A small spectrogram enhancement model, trained from scratch.
Training: adamw at rate 0.0019, 23300 steps, batches of 64.
Rows from block 5, named by matrix and row number. Each number is 50 + 15 x the weight over its row's rms, rounded and kept within 0 to 99. All counts start at 0. After the name is the row's rms in percent of the matrix's.
# convs2: second depthwise 3x3 conv (model.enc.1.2.convs.2.weight, 64x1x3x3), a 3x3 kernel
convs2.0 103:60 21 54 55 48 63 32 73 48
convs2.1 121:46 36 45 33 35 42 33 27 30
convs2.2 066:40 41 52 35 58 55 15 40 63
convs2.3 128:60 72 76 60 62 70 54 58 55
convs2.4 093:77 66 71 48 40 41 42 39 36
convs2.5 102:40 40 67 51 62 70 67 67 71
convs2.6 099:78 59 34 75 52 45 44 37 43
convs2.7 112:39 63 59 35 56 65 36 48 81
convs2.8 096:47 54 31 52 57 51 47 76 80
convs2.9 094:27 26 38 32 33 43 41 46 45
convs2.10 096:41 32 32 60 60 53 71 70 65
convs2.11 071:33 53 70 26 55 59 29 45 64
convs2.12 106:40 52 69 47 60 67 24 32 39
convs2.13 103:23 45 44 32 48 62 40 55 75
convs2.14 062:81 62 60 58 48 45 41 56 75
convs2.15 096:33 43 58 39 36 64 53 23 69
convs2.16 120:53 57 67 48 70 74 50 70 66
convs2.17 095:68 59 48 79 62 45 74 57 46
convs2.18 087:41 36 24 49 41 28 49 37 31
convs2.19 101:43 48 47 34 26 22 44 43 34
convs2.20 132:41 41 39 34 38 35 34 27 32
convs2.21 100:49 70 54 49 64 64 20 34 56
convs2.22 081:48 49 37 47 39 35 31 27 25
convs2.23 100:65 55 33 57 48 21 52 54 27
convs2.24 137:35 41 40 32 36 34 45 33 28
convs2.25 060:52 61 31 60 76 46 59 68 68
convs2.26 110:58 70 66 60 67 69 55 66 67
convs2.27 115:68 61 69 60 65 64 63 69 63
convs2.28 085:48 40 76 34 55 66 28 66 46
convs2.29 089:66 55 64 59 43 57 71 29 28
convs2.30 089:39 22 37 48 47 69 47 64 70
convs2.31 100:28 31 38 44 52 67 53 54 76
convs2.32 107:32 28 36 36 28 34 43 47 56
convs2.33 104:33 75 62 36 63 40 41 70 57
convs2.34 119:63 61 63 49 49 45 62 84 65
convs2.35 059:33 53 66 37 47 59 41 46 84
convs2.36 091:60 76 22 54 62 46 40 36 51
convs2.37 077:37 34 40 43 36 35 36 27 33
convs2.38 115:80 62 60 62 38 45 66 35 42
convs2.39 091:39 39 67 65 54 74 44 30 34
convs2.40 096:22 59 67 43 54 39 67 58 32
convs2.41 088:23 35 64 29 44 60 45 38 40
convs2.42 111:37 40 40 47 49 46 80 70 68
convs2.43 106:53 78 63 43 63 55 24 41 58
convs2.44 100:32 29 24 56 53 66 59 57 60
convs2.45 110:34 29 34 43 38 46 34 31 34
convs2.46 107:47 46 46 47 51 45 61 93 46
convs2.47 096:64 72 74 34 44 36 35 46 57
convs2.48 099:78 66 56 53 43 35 46 59 74
convs2.49 085:69 61 53 44 43 34 82 63 52
convs2.50 116:51 57 65 51 66 68 53 80 67
convs2.51 100:31 52 56 32 65 49 47 76 30
convs2.52 103:63 68 65 64 59 67 60 69 67
convs2.53 077:41 62 71 57 65 48 53 57 18
convs2.54 114:28 25 29 43 42 36 57 59 56
convs2.55 114:50 73 57 48 51 49 55 18 31
convs2.56 087:25 36 47 43 54 57 49 72 74
convs2.57 111:31 27 32 36 38 36 45 38 43
convs2.58 093:19 32 67 45 61 62 46 63 50
convs2.59 110:52 52 78 45 51 74 49 49 74
convs2.60 093:76 55 73 73 55 60 59 44 50
convs2.61 098:41 47 48 68 74 77 54 59 65
convs2.62 088:31 25 29 48 38 37 50 42 35
convs2.63 104:30 26 31 58 61 49 62 65 62